config = dict(
    encoder_experts_per_token=1,
    decoder_widths=[48, 96, 192, 192],
    precondition_frequency=16,
)
Rows from block 1 of the decoder, named by matrix and row number. Rows with one number belong to one channel. Each number is 200 + 40 x the weight over the matrix's rms, rounded and kept within 0 to 999. All counts start at 0.
# convs0: first 3x3 conv (decoder.mid.1.convs.0.weight, 192x192x3x3, standardized in use), inputs 0-7, a 3x3 kernel for each
# convs1: second 3x3 conv (decoder.mid.1.convs.1.weight, 192x192x3x3, standardized in use, transposed), outputs 0-7, a 3x3 kernel for each
convs0.141,191,168,193,201,215,184,179,183,191,207,217,227,212,197,211,219,213,201,225,211,230,220,136,206,194,151,175,234,177,149,213,229,207,244,221,155,142,212,227,200,128,165,229,263,225,253,253,172,178,209,199,240,131,245,231,207,245,209,264,150,118,183,223,207,267,154,327,226,260,113,179,192
convs1.141,239,214,214,233,185,243,239,215,162,223,199,197,136,213,163,201,236,190,160,145,197,174,240,194,287,172,251,259,215,227,208,191,202,168,168,187,257,178,248,205,223,202,201,222,201,174,211,183,230,250,201,141,215,211,218,188,159,178,209,180,174,231,241,186,231,221,178,63,166,194,179,196
convs0.142,222,145,182,192,159,224,205,223,199,159,185,219,150,238,237,251,186,228,213,210,276,93,124,174,186,128,185,182,166,188,197,230,265,276,206,209,158,176,195,136,256,155,168,203,215,227,232,232,287,258,203,212,159,150,180,181,212,191,162,246,140,123,249,175,232,249,178,270,243,202,226,190
convs1.142,181,285,200,148,182,230,198,258,226,158,239,148,97,189,183,244,260,174,173,191,172,165,161,237,173,200,234,234,193,196,180,187,185,249,225,223,232,194,193,222,222,232,239,195,217,206,207,199,235,214,171,188,190,207,240,331,255,141,189,248,233,217,244,190,192,242,221,102,106,179,182,180
convs0.143,187,187,189,189,234,217,152,228,233,197,239,220,202,183,159,195,198,168,167,136,122,271,78,127,196,147,146,178,125,199,160,151,133,212,177,186,241,261,206,147,241,186,219,202,145,243,236,205,298,208,219,210,125,187,188,220,216,200,196,217,178,217,189,184,163,239,160,236,175,140,275,261
convs1.143,232,175,184,216,228,265,218,226,170,283,185,234,206,152,143,243,219,201,218,163,208,199,274,117,227,190,164,264,240,188,215,178,166,178,264,193,222,180,50,194,182,127,202,194,133,217,200,197,195,141,163,214,163,177,178,219,162,112,135,145,175,209,212,175,251,182,228,115,190,173,121,223
convs0.144,242,252,191,151,167,184,191,168,188,224,230,206,215,218,243,237,174,197,205,201,177,178,164,224,183,178,239,132,214,215,192,217,197,217,190,222,185,181,216,145,254,214,220,272,230,190,204,275,172,239,245,219,154,172,197,230,189,185,179,214,207,204,193,171,179,226,203,238,206,226,216,190
convs1.144,221,269,211,256,232,227,211,208,167,226,137,165,208,213,164,185,206,220,213,190,182,254,318,202,216,203,200,194,163,223,137,242,190,198,214,253,188,192,150,174,205,275,145,204,219,209,186,199,217,218,206,203,204,179,220,284,237,182,170,126,158,171,244,260,254,199,250,285,241,185,223,179
convs0.145,247,181,180,217,202,219,153,171,173,122,246,234,165,47,224,232,155,206,124,172,205,166,223,222,171,223,302,233,240,223,249,176,236,197,185,207,210,220,187,216,198,144,213,188,211,173,212,164,176,149,129,143,182,204,131,277,266,243,249,162,255,204,214,203,255,141,228,169,209,232,279,211
convs1.145,208,173,243,195,236,185,166,176,161,158,151,212,167,194,180,174,191,167,196,235,185,183,157,197,187,223,249,212,212,118,264,232,159,158,151,203,155,115,198,239,217,239,152,184,209,204,209,184,202,168,212,231,148,187,212,275,268,261,148,199,221,160,185,175,167,266,191,284,149,223,174,232
convs0.146,204,233,225,214,281,175,209,205,184,255,289,272,179,186,186,153,197,222,179,266,200,233,290,136,166,158,137,171,220,226,171,132,136,198,299,230,218,224,165,197,208,210,151,264,212,191,168,302,176,274,257,275,276,236,171,237,177,197,246,207,111,170,195,175,239,213,176,210,184,222,192,217
convs1.146,260,269,218,242,229,200,205,226,299,239,207,205,298,171,232,241,113,211,291,234,199,194,179,180,170,145,214,124,104,234,116,106,136,83,185,209,25,173,216,128,177,252,177,145,80,221,212,243,128,228,211,163,236,184,243,279,217,180,180,152,122,231,234,179,71,112,210,205,318,191,224,224
convs0.147,200,144,157,218,209,192,164,208,231,188,168,162,148,256,209,205,189,173,147,261,172,189,182,267,221,180,157,183,119,134,144,160,163,182,192,236,212,214,241,167,215,185,180,152,223,186,138,256,243,253,196,145,195,217,203,264,200,172,125,217,177,265,210,173,241,183,269,161,197,128,230,212
convs1.147,200,249,233,182,130,118,184,178,194,152,136,173,145,168,163,194,164,167,265,218,255,245,232,244,197,225,234,179,211,168,191,170,198,208,214,233,154,164,155,169,214,203,155,153,226,192,193,172,212,155,216,195,204,179,217,192,227,219,224,237,253,220,218,154,204,199,177,241,193,137,115,221
convs0.148,225,224,198,221,180,214,175,253,218,181,203,184,176,220,188,229,158,198,249,198,194,205,180,207,179,185,195,266,180,168,188,145,208,104,209,104,192,269,207,216,239,213,195,177,149,238,270,249,202,137,261,246,361,214,128,161,163,153,121,192,253,229,248,127,206,167,262,184,245,189,226,205
convs1.148,182,192,197,234,133,196,252,246,263,226,345,151,213,196,219,174,216,150,160,121,193,168,121,194,147,238,198,252,185,292,194,245,217,251,249,200,284,306,188,204,169,173,197,233,224,210,165,192,206,251,219,192,199,190,229,264,135,177,287,209,257,215,185,224,146,173,261,119,246,180,230,170
convs0.149,178,171,159,151,273,209,216,220,190,180,195,206,173,189,200,211,151,246,166,97,235,162,231,210,197,301,185,137,218,237,235,232,226,233,235,209,267,187,299,149,224,153,192,181,239,189,211,206,141,197,171,245,241,165,167,204,264,212,183,227,223,194,215,183,171,205,220,182,235,183,247,179
convs1.149,215,274,199,194,157,260,197,171,273,206,233,213,254,294,218,218,134,278,191,160,219,162,231,155,190,157,146,165,99,216,164,164,172,122,193,224,218,200,165,147,214,302,145,282,258,231,152,166,227,242,199,249,202,188,183,255,187,162,293,181,146,196,241,175,232,221,231,133,233,195,190,160
convs0.150,165,231,248,260,267,201,253,244,213,208,207,192,205,193,211,252,196,182,173,228,185,217,186,209,199,320,215,179,190,171,225,176,187,166,192,248,215,175,202,225,95,221,255,218,190,159,266,175,201,299,166,205,249,160,235,161,220,255,208,225,240,140,211,182,151,192,186,244,216,241,277,266
convs1.150,173,293,100,142,227,177,221,218,249,245,212,223,204,190,178,181,76,176,157,192,164,204,196,159,207,183,219,226,178,223,205,261,227,167,107,196,212,59,135,176,253,193,144,157,148,195,132,203,209,233,228,214,178,189,246,207,226,182,199,102,201,162,163,191,288,127,198,174,269,203,178,244
convs0.151,263,169,232,166,180,169,146,158,159,148,219,198,155,205,239,173,211,230,214,241,203,212,268,247,167,286,178,145,188,248,254,192,245,197,208,211,250,144,235,246,227,143,209,254,285,256,346,207,223,258,200,147,191,259,176,147,195,207,272,133,233,210,212,196,180,224,250,184,245,174,122,230
convs1.151,218,178,220,163,172,149,191,171,165,195,165,255,125,24,193,120,204,213,205,242,191,147,183,163,177,130,182,209,183,165,201,178,182,276,183,229,190,119,196,189,211,201,187,155,205,217,231,227,199,175,187,173,152,185,196,191,193,220,139,206,298,185,189,215,189,218,224,133,225,209,269,212
convs0.152,214,198,217,189,168,183,243,183,205,160,194,164,231,248,216,140,159,155,245,295,160,157,206,200,246,109,266,231,225,201,153,276,229,237,213,134,291,192,221,227,220,199,160,185,164,177,153,291,219,222,117,241,298,253,184,187,207,253,232,161,145,175,205,196,275,228,183,197,257,255,223,160
convs1.152,253,149,240,214,225,244,128,76,188,226,246,263,281,196,212,241,262,151,230,244,246,215,113,229,217,205,226,231,244,197,133,197,218,177,161,180,148,165,188,144,109,153,211,176,129,157,182,172,190,148,172,171,214,209,174,252,210,189,165,241,188,197,149,237,219,171,209,229,187,156,98,215
convs0.153,239,218,243,220,254,168,216,158,222,210,276,206,182,257,227,207,181,273,177,235,185,173,145,170,197,137,140,200,215,179,200,231,191,246,230,166,148,150,126,148,230,181,213,246,234,284,276,242,256,236,231,298,224,216,212,197,165,174,217,213,210,217,154,179,236,171,176,154,174,190,211,198
convs1.153,206,183,258,241,246,215,196,250,221,159,202,225,209,186,157,222,209,159,207,229,132,261,197,202,202,173,203,201,231,179,254,224,173,233,97,240,202,159,220,227,257,201,199,209,228,222,138,182,183,190,157,193,211,185,201,242,213,262,189,201,222,190,177,186,153,178,193,375,301,250,129,208
convs0.154,245,162,212,224,188,215,184,241,260,200,163,236,162,187,170,187,190,175,209,223,252,213,259,213,237,195,183,290,141,262,160,259,250,187,205,176,145,133,170,231,295,233,204,265,292,233,237,232,195,242,266,192,191,182,162,186,209,213,123,194,218,177,154,211,174,211,207,129,223,223,260,117
convs1.154,191,198,224,222,234,175,258,218,198,161,243,174,260,238,260,175,143,197,269,175,178,255,230,293,143,114,164,243,128,249,192,143,229,105,220,203,119,215,256,144,143,230,168,270,156,254,160,195,153,220,143,184,171,173,170,204,185,246,154,173,173,187,183,239,191,210,186,171,286,190,242,148
convs0.155,201,153,206,207,251,151,227,248,154,219,260,166,157,174,183,206,236,260,200,198,186,189,252,189,212,240,143,211,183,177,154,258,258,149,81,162,143,174,198,234,184,197,218,206,249,261,221,255,197,241,147,161,116,185,214,259,243,228,192,165,193,175,197,169,180,214,244,137,217,119,167,198
convs1.155,213,150,209,144,249,290,241,195,221,242,89,234,244,225,311,218,76,110,216,215,160,175,197,197,200,249,185,252,187,131,206,120,214,235,241,217,170,215,226,221,231,248,221,256,121,201,237,221,247,219,214,196,234,214,251,191,187,225,160,169,140,192,196,150,235,197,255,224,219,237,184,209
convs0.156,246,184,227,176,219,206,214,226,215,220,237,231,158,231,219,102,179,229,213,165,188,135,148,207,241,176,192,231,192,164,181,146,171,200,177,200,161,220,174,178,154,206,152,148,252,253,178,274,177,160,308,220,209,223,163,204,178,195,231,207,197,257,282,124,167,205,172,259,210,191,242,206
convs1.156,114,200,215,255,231,193,225,170,213,136,193,224,258,305,178,175,227,202,253,235,166,211,240,244,274,214,217,199,172,219,194,247,249,223,177,201,184,234,231,195,238,211,133,188,193,157,145,201,212,225,211,185,257,218,179,187,176,177,165,209,228,162,186,139,242,156,149,192,225,213,186,181
convs0.157,190,193,204,196,207,199,241,204,220,183,188,243,235,197,243,170,180,153,250,159,215,181,170,153,218,232,274,208,148,162,168,186,221,205,140,241,261,226,221,131,243,162,126,138,169,115,227,201,193,158,198,232,266,263,181,199,185,171,242,189,175,191,214,134,180,205,163,163,211,155,250,238
convs1.157,275,201,239,221,114,243,180,232,167,209,258,191,148,203,221,259,286,159,193,152,229,176,156,184,161,151,152,138,198,141,147,116,148,162,165,155,249,183,154,268,234,225,167,229,184,178,221,211,199,243,194,190,239,193,226,207,214,190,147,265,203,171,194,172,137,185,136,169,241,175,227,196
convs0.158,215,258,187,214,167,206,242,226,159,174,224,214,247,172,178,195,123,247,261,227,171,139,332,167,154,214,176,243,115,177,152,145,120,204,208,208,170,195,212,182,178,146,144,148,240,255,228,225,201,308,193,299,272,265,170,161,217,190,177,149,179,202,213,263,200,122,243,147,119,230,184,106
convs1.158,175,197,214,211,222,158,234,218,206,135,142,226,153,163,167,224,228,205,180,224,201,209,160,191,274,257,182,194,218,163,246,214,223,178,227,212,221,184,168,233,124,186,225,188,180,189,208,185,220,199,252,159,227,185,155,176,225,280,191,214,222,173,156,133,195,171,186,204,198,236,300,234
convs0.159,205,119,224,221,204,129,189,174,176,186,204,167,246,243,191,201,176,171,221,233,198,199,313,190,173,189,213,194,235,145,218,187,239,335,176,171,184,198,199,175,179,210,192,193,212,236,219,170,174,69,235,237,216,186,266,147,168,227,155,179,147,120,211,243,174,227,228,274,203,165,202,168
convs1.159,176,230,171,208,173,110,164,170,214,212,140,156,144,128,166,155,179,192,216,237,176,174,169,205,182,152,180,205,242,219,162,124,262,237,204,190,216,188,210,144,212,209,204,147,245,186,154,173,166,140,150,208,193,225,190,260,181,139,47,257,245,254,219,219,158,252,194,313,177,231,245,181
convs0.160,215,135,199,208,203,183,159,178,155,211,269,178,207,183,205,237,195,263,240,152,201,158,256,227,212,268,312,270,113,222,202,243,312,246,157,182,127,119,233,193,293,265,287,154,168,238,151,154,163,137,200,164,98,124,205,120,96,166,151,195,199,179,213,278,58,245,176,171,301,153,234,159
convs1.160,331,5,259,158,276,242,131,126,166,263,94,217,168,0,418,210,199,160,238,208,191,245,273,272,162,229,166,226,131,135,193,118,156,227,186,212,227,86,234,91,85,329,141,311,188,176,179,207,190,220,148,163,164,172,231,194,239,167,98,142,211,136,201,209,186,185,86,203,293,205,163,253
convs0.161,177,226,192,184,206,166,188,158,148,214,258,228,258,200,239,197,198,202,190,215,144,222,177,214,212,248,248,194,288,288,208,88,174,199,137,206,178,183,181,217,218,185,224,210,198,225,277,268,210,201,262,260,219,306,228,166,171,158,174,221,200,267,203,207,179,199,191,186,223,185,171,173
convs1.161,129,231,183,257,224,232,186,213,167,238,135,221,204,259,154,263,314,197,160,218,252,177,210,235,234,262,224,168,202,235,264,213,192,179,144,213,188,100,79,166,242,205,242,359,256,183,204,203,190,163,208,156,189,188,157,209,248,219,135,202,166,181,151,204,146,202,121,305,156,178,278,271
convs0.162,192,117,231,197,147,171,185,165,189,164,133,184,120,152,178,195,157,206,204,281,184,164,191,225,210,254,190,201,241,169,219,209,208,190,186,255,188,227,227,196,246,229,187,243,245,184,136,156,174,206,242,183,209,175,261,192,209,165,121,282,186,238,186,171,175,232,218,263,216,163,160,191
convs1.162,148,239,231,305,233,191,197,247,205,157,127,202,183,269,219,171,202,192,245,188,182,219,173,200,142,169,180,184,241,185,170,191,158,166,169,220,170,163,166,155,174,243,112,124,225,261,227,168,187,162,190,202,194,168,265,197,210,170,218,168,252,279,180,168,209,195,196,202,172,237,279,123
convs0.163,210,214,200,192,186,236,195,157,201,169,262,161,197,188,259,254,264,195,197,103,178,180,108,162,212,173,175,182,223,183,211,159,264,161,214,262,236,184,214,175,222,190,224,210,208,224,259,345,200,356,261,253,247,242,199,260,266,150,145,177,149,221,203,196,220,187,265,192,226,154,199,122
convs1.163,262,191,188,205,185,177,277,192,204,193,222,203,217,189,196,215,171,198,186,190,206,182,225,217,171,200,156,218,136,179,214,196,190,185,150,220,206,186,156,266,177,281,225,206,199,190,201,197,184,211,197,197,197,212,211,182,198,276,166,178,215,205,205,216,242,138,237,255,177,205,138,226
convs0.164,212,210,225,203,262,215,221,171,189,166,278,231,225,188,145,225,135,188,149,230,209,290,219,246,224,125,232,204,165,197,276,256,166,165,164,156,198,215,232,218,241,212,193,293,168,200,225,196,148,154,221,251,223,88,191,156,169,205,246,196,252,227,239,215,217,155,212,197,208,198,125,165
convs1.164,169,209,222,214,213,203,204,242,185,220,234,223,209,139,204,180,203,225,168,224,199,189,208,192,210,189,215,201,159,225,211,131,182,261,186,237,195,192,233,249,243,174,302,179,270,205,208,168,189,181,168,179,169,169,189,222,152,168,96,217,182,165,243,229,146,239,267,203,173,239,236,194
convs0.165,179,228,189,206,214,185,186,186,198,239,229,185,231,142,206,174,193,281,209,215,173,182,185,169,183,249,136,168,125,177,220,190,171,133,141,218,180,151,127,144,154,206,192,256,207,203,158,263,212,293,303,313,378,257,141,153,209,167,176,209,236,278,164,196,238,231,186,136,251,230,180,151
convs1.165,201,163,248,214,242,201,166,186,199,202,99,151,170,106,117,144,166,141,187,247,223,245,231,192,184,243,189,194,232,216,265,216,162,212,221,182,197,141,185,198,160,192,212,248,238,200,211,205,190,151,183,220,193,189,237,221,227,202,215,228,212,228,218,186,188,284,185,215,272,277,211,198
convs0.166,232,177,240,211,193,216,190,222,226,230,221,178,210,220,208,197,223,178,223,251,176,193,226,131,209,161,191,201,191,77,180,231,181,181,180,164,243,146,259,226,147,188,123,198,221,244,219,192,211,200,245,184,210,195,224,239,259,181,225,227,167,139,174,201,170,193,175,156,233,196,203,244
convs1.166,264,221,272,178,233,196,190,141,156,226,247,225,240,246,192,237,243,164,234,280,227,260,228,219,208,188,201,184,187,267,170,106,207,153,128,172,141,142,232,223,206,96,274,189,109,231,223,258,210,159,193,211,221,192,234,215,183,120,87,181,189,186,225,208,256,243,225,234,201,238,254,193
convs0.167,197,98,192,194,205,233,209,238,236,139,203,190,175,153,205,165,155,236,160,160,278,214,234,254,218,339,207,237,260,202,163,276,265,300,249,165,248,122,195,211,90,205,284,268,173,218,274,168,146,110,223,161,133,155,232,206,172,287,165,189,219,184,174,190,197,186,225,192,222,220,222,188
convs1.167,192,188,200,169,189,170,165,153,200,219,70,163,200,58,145,182,125,132,227,359,169,165,123,224,202,134,171,191,187,210,162,270,198,166,159,157,210,334,150,217,156,191,267,156,222,186,203,151,218,182,250,207,187,198,140,230,247,265,145,225,173,191,202,270,279,182,174,239,252,167,182,183
convs0.168,178,233,266,195,321,224,179,198,213,210,249,245,173,148,246,218,178,184,174,274,220,172,181,266,224,233,175,199,120,236,163,219,191,195,249,227,220,250,168,151,116,186,221,184,185,157,187,191,263,170,258,157,156,218,200,177,212,210,213,216,265,241,200,201,139,185,179,165,184,196,160,235
convs1.168,274,153,154,188,162,202,208,229,153,196,116,125,160,123,243,168,166,225,243,197,162,150,219,196,212,190,193,256,262,243,198,121,201,187,270,216,250,343,252,179,355,271,210,257,261,163,191,197,177,186,190,211,220,184,214,265,218,129,213,255,166,166,210,176,147,220,218,158,185,224,258,168
convs0.169,212,198,219,187,121,155,208,222,214,183,190,215,213,242,211,170,261,154,192,203,240,145,291,186,265,210,198,183,117,255,142,362,202,341,252,216,157,115,236,209,212,183,230,118,226,143,140,149,166,188,159,184,125,105,223,190,152,188,189,138,259,171,195,199,322,241,198,211,205,237,191,245
convs1.169,150,0,178,218,310,208,237,68,156,219,454,266,245,208,299,196,169,135,207,0,192,194,238,201,224,153,188,186,37,215,271,216,187,123,258,158,192,295,83,201,0,192,172,204,140,221,205,200,162,217,170,210,200,209,190,185,97,134,125,226,214,249,137,191,178,223,280,302,278,231,178,220
convs0.170,238,212,240,163,221,187,143,181,184,211,222,248,173,176,194,233,231,205,240,199,218,229,180,229,240,216,186,237,203,264,187,196,201,161,231,195,137,238,164,225,220,157,214,264,291,227,186,185,190,304,212,182,217,180,199,196,206,169,174,193,129,153,192,209,177,196,200,226,194,170,196,218
convs1.170,158,234,172,209,191,193,218,166,186,164,198,174,198,141,192,156,150,147,214,239,224,241,273,244,222,239,256,261,207,194,207,281,207,169,238,244,153,198,204,199,88,214,170,201,237,223,184,189,158,219,227,204,201,185,228,211,181,163,223,246,176,256,200,143,143,260,302,163,232,169,234,163
convs0.171,200,227,197,234,139,171,164,227,238,244,202,223,197,243,231,219,200,166,205,216,209,192,120,204,196,253,159,164,172,180,250,162,74,251,214,175,158,172,271,219,190,206,155,211,188,146,217,211,195,198,225,152,157,208,246,162,177,210,265,238,195,165,131,211,204,252,208,97,186,178,209,228
convs1.171,197,78,225,156,177,180,148,251,137,243,45,101,211,218,148,210,294,160,242,173,204,192,115,166,172,202,181,172,166,161,184,159,183,190,122,220,249,120,295,212,295,254,147,191,301,187,303,239,218,123,216,209,199,217,260,205,218,169,158,193,235,162,215,232,113,280,196,255,207,143,130,216
convs0.172,228,255,195,235,199,195,174,203,160,176,158,188,127,235,287,215,223,239,150,255,216,181,201,196,189,152,167,204,170,237,191,231,242,249,177,175,173,185,183,166,162,221,139,229,218,231,257,313,278,275,181,217,331,272,241,209,250,186,161,177,196,186,214,213,147,236,214,217,162,222,221,210
convs1.172,164,252,170,205,183,189,257,238,212,164,156,205,202,180,230,168,166,242,209,242,167,219,163,191,220,177,194,238,255,232,233,278,172,156,127,192,239,231,236,202,223,212,245,240,245,235,221,219,215,245,231,204,213,224,193,231,247,248,289,226,238,191,155,176,181,168,109,197,181,147,213,156
convs0.173,183,217,229,186,215,195,208,219,182,229,242,208,251,174,160,258,277,182,231,73,201,165,235,275,188,89,251,263,253,222,87,175,201,226,219,177,151,196,183,180,227,235,213,134,208,182,272,262,234,184,234,278,185,136,170,312,171,126,202,184,249,172,233,197,205,169,163,194,213,200,222,89
convs1.173,167,163,235,179,205,232,205,244,186,120,125,196,203,219,182,230,265,194,172,206,198,227,179,213,215,179,216,190,153,119,236,221,204,253,237,185,249,268,197,233,221,239,172,228,243,211,173,202,202,244,186,191,170,206,182,247,240,248,145,178,195,206,203,180,225,150,201,236,211,140,258,227
convs0.174,219,166,211,158,189,225,216,211,195,218,88,174,233,227,209,198,172,222,170,228,167,174,125,132,211,253,146,173,173,181,208,225,219,166,245,198,247,179,160,212,211,183,168,177,169,147,139,210,232,213,277,203,272,209,162,170,161,183,235,180,187,191,209,236,162,179,171,178,164,202,223,241
convs1.174,213,196,210,136,286,269,228,216,252,209,245,251,250,189,270,222,168,153,201,228,240,259,302,210,222,287,195,189,180,154,127,170,215,142,194,231,223,278,221,166,103,267,195,222,241,214,176,199,222,173,235,199,194,195,164,198,170,225,138,196,216,241,195,224,266,237,213,245,231,175,222,237
convs0.175,244,202,202,217,162,208,217,132,169,142,131,171,179,176,207,188,188,180,237,185,166,221,184,266,222,192,184,189,146,188,208,173,216,251,150,218,219,155,248,120,170,162,218,172,181,207,298,239,263,232,120,212,126,239,196,246,251,214,134,205,212,190,299,199,208,208,277,215,212,221,204,155
convs1.175,200,115,219,147,117,117,139,151,164,141,206,118,175,269,182,169,259,171,212,174,181,235,206,221,248,178,258,235,232,229,220,232,226,146,186,258,212,98,208,177,188,204,230,133,169,181,255,187,230,176,194,215,221,201,213,247,251,179,195,185,186,161,222,141,117,184,232,177,149,141,98,178
convs0.176,134,222,224,239,158,175,219,169,236,198,229,238,186,168,173,151,232,149,225,145,260,190,148,204,233,411,187,195,253,263,184,204,153,202,128,148,178,182,249,259,160,185,225,269,223,252,197,210,161,227,244,163,229,114,173,209,203,179,235,196,204,173,176,220,245,244,158,129,170,225,183,238
convs1.176,210,255,194,234,201,242,131,220,211,199,62,217,179,118,235,129,130,222,230,187,192,199,206,168,171,173,214,205,237,199,179,180,190,151,226,208,223,244,199,168,169,231,179,272,147,222,171,209,170,204,208,200,165,168,240,202,173,183,167,171,166,244,153,199,207,199,190,143,171,192,232,168
convs0.177,211,169,190,194,167,184,153,209,160,194,211,192,120,200,193,162,187,177,163,183,225,131,170,183,235,193,181,235,245,194,259,196,177,239,172,226,197,127,321,191,220,158,203,176,260,190,207,226,180,100,126,189,148,200,162,187,165,109,180,234,187,142,249,227,204,215,195,212,181,176,243,137
convs1.177,203,131,188,223,24,238,173,317,281,213,297,295,205,253,271,259,229,275,153,150,215,178,185,164,206,160,269,255,351,228,178,252,198,263,229,222,299,172,301,278,216,211,161,180,167,208,210,221,205,236,189,219,195,185,193,180,191,205,235,221,226,162,200,153,167,166,268,267,249,209,215,219
convs0.178,226,177,203,197,175,240,200,185,196,212,202,215,257,203,216,213,253,177,166,264,251,268,241,232,131,222,209,210,219,210,218,267,152,150,141,162,244,261,194,239,147,191,235,183,173,234,215,243,156,249,120,214,224,188,110,151,194,185,123,134,207,211,164,180,193,217,205,158,180,131,163,189
convs1.178,210,237,158,173,237,217,210,239,198,205,218,224,271,270,274,264,263,194,194,197,159,203,205,234,213,190,117,160,201,124,202,46,155,185,224,190,237,288,308,248,220,227,207,177,188,217,192,184,203,180,129,199,179,190,193,209,214,244,170,296,208,259,187,181,326,165,216,207,138,218,150,161
convs0.179,202,217,154,220,205,201,166,161,122,212,266,276,196,168,277,118,224,175,158,160,70,164,259,243,149,218,198,214,191,153,188,111,259,176,131,218,157,221,223,220,170,212,170,142,200,244,158,314,188,292,221,247,119,198,111,95,256,195,145,215,175,177,231,190,223,194,189,142,189,235,188,177
convs1.179,195,156,177,95,244,203,209,149,204,184,188,149,157,202,167,178,170,198,199,188,188,170,208,173,191,273,197,217,189,182,195,281,203,233,222,236,260,288,249,213,232,262,163,271,263,159,229,203,175,179,162,153,247,189,137,213,159,249,203,155,148,198,257,203,110,230,211,197,163,167,172,204
convs0.180,210,211,210,257,122,192,216,159,248,171,206,183,189,200,181,171,201,220,187,248,278,235,240,180,149,236,196,205,157,199,196,195,164,197,161,174,181,250,197,213,175,208,245,213,230,229,240,195,191,198,212,211,134,158,256,181,239,190,318,98,213,132,229,211,165,149,230,221,140,253,222,240
convs1.180,213,174,203,138,284,159,308,163,222,165,141,174,191,304,268,189,258,211,203,257,165,157,155,188,155,158,154,225,220,202,191,218,176,208,211,167,220,261,217,191,283,220,207,116,217,207,240,180,228,191,279,167,145,206,190,218,217,201,146,212,215,282,212,186,134,211,339,200,292,156,192,194
convs0.181,137,215,253,192,187,168,217,155,191,199,177,174,190,218,172,244,206,176,262,220,216,171,253,229,184,162,222,204,212,204,170,218,221,214,191,227,259,152,185,164,209,262,220,148,142,157,207,270,164,177,154,196,223,155,149,198,167,171,275,200,209,250,151,215,154,215,221,243,227,226,247,148
convs1.181,182,223,270,276,187,229,210,183,192,192,106,257,188,245,223,199,190,210,199,241,205,150,202,239,211,260,119,213,194,178,171,205,160,197,231,184,271,304,193,260,181,204,227,174,143,235,238,205,217,216,217,215,263,187,210,195,245,259,237,284,180,275,205,248,311,181,236,287,148,123,244,148
convs0.182,195,216,180,238,188,137,199,203,227,163,220,227,240,201,267,191,247,174,177,257,159,194,208,205,154,250,185,198,251,212,288,263,195,221,132,191,156,176,207,190,236,274,249,178,147,155,202,191,202,247,146,233,205,187,177,170,229,201,185,190,149,128,170,221,157,221,240,193,163,179,186,226
convs1.182,190,187,238,199,154,246,106,272,200,229,234,239,349,200,252,244,133,197,204,209,242,204,287,179,227,172,213,225,191,212,326,260,179,196,230,202,166,214,158,189,237,258,169,171,240,202,235,188,131,173,187,203,203,208,194,252,204,179,179,172,174,215,225,119,199,253,270,289,208,115,214,214
convs0.183,165,180,155,200,210,170,201,186,135,173,178,161,200,173,214,204,241,156,284,178,243,266,151,179,178,212,225,148,171,161,268,169,217,244,137,173,178,212,177,207,148,233,204,244,214,221,192,177,227,212,274,251,262,324,197,207,257,244,224,165,179,192,258,204,120,189,258,203,169,151,148,175
convs1.183,261,214,245,187,237,247,191,171,250,185,194,253,177,207,181,171,202,168,179,201,221,189,253,210,224,209,199,223,218,197,222,250,255,226,208,201,215,252,199,244,282,190,215,158,155,171,229,149,212,224,212,233,207,233,178,205,173,181,215,216,178,231,174,221,208,235,238,263,199,176,204,209
convs0.184,177,203,178,206,262,203,205,156,248,210,222,201,223,268,165,164,199,161,172,171,158,251,245,201,207,148,257,239,193,181,186,248,141,192,174,220,224,240,205,215,161,178,176,201,185,178,207,197,241,267,177,186,221,207,197,180,163,225,162,162,196,219,139,184,197,264,206,221,236,151,199,193
convs1.184,226,165,194,206,156,235,262,217,200,183,177,164,242,174,133,236,216,203,173,212,212,166,224,152,208,215,235,247,211,220,190,157,185,200,204,237,94,164,180,180,111,131,210,235,234,223,192,192,108,177,173,197,204,211,213,207,187,140,161,195,150,126,170,152,149,162,259,119,166,230,210,193
convs0.185,300,173,244,177,245,211,191,173,150,173,200,170,149,139,207,171,137,187,271,258,222,176,195,189,176,278,200,189,200,178,198,213,195,218,236,249,203,213,203,217,208,203,289,229,214,246,199,251,144,175,193,165,203,125,261,150,184,210,208,280,186,151,156,209,239,190,176,144,222,162,175,176
convs1.185,180,203,192,218,227,230,235,195,194,181,193,227,188,225,213,239,380,251,184,210,224,223,221,225,194,181,240,226,230,242,259,303,306,204,181,195,208,188,201,263,291,238,202,253,244,183,161,179,193,148,214,188,204,154,188,215,190,224,246,162,195,228,171,196,210,227,192,190,206,203,223,145
convs0.186,197,253,254,184,202,194,189,172,192,219,180,143,235,210,226,211,163,186,193,229,192,181,287,129,169,215,129,159,189,191,253,28,229,128,244,244,223,260,185,173,245,136,141,181,274,161,223,210,213,236,139,189,189,202,162,167,234,209,205,243,189,259,241,209,211,209,216,271,224,210,166,192
convs1.186,209,265,197,259,253,154,134,49,100,243,363,111,152,255,183,168,172,290,185,274,195,202,25,192,195,217,184,127,57,176,143,313,229,148,204,173,110,246,212,209,204,194,201,200,241,230,249,245,230,147,173,223,265,202,224,212,205,238,196,195,196,216,207,202,338,183,183,270,141,194,2,267
convs0.187,264,227,213,229,284,180,190,163,220,245,177,180,183,133,221,209,188,174,221,251,201,240,314,193,284,158,193,214,143,186,217,268,153,172,178,119,251,156,220,316,250,229,216,197,219,206,177,175,161,142,178,191,236,225,182,190,213,197,218,207,222,205,183,128,151,148,217,241,156,266,141,231
convs1.187,172,140,198,146,236,173,178,234,189,269,99,206,193,243,194,238,249,183,209,219,167,202,216,153,215,269,218,230,190,274,216,149,251,196,181,214,221,181,240,233,141,148,195,160,217,245,213,216,203,148,207,242,214,192,197,117,222,217,157,266,203,150,203,209,255,210,182,158,239,232,155,267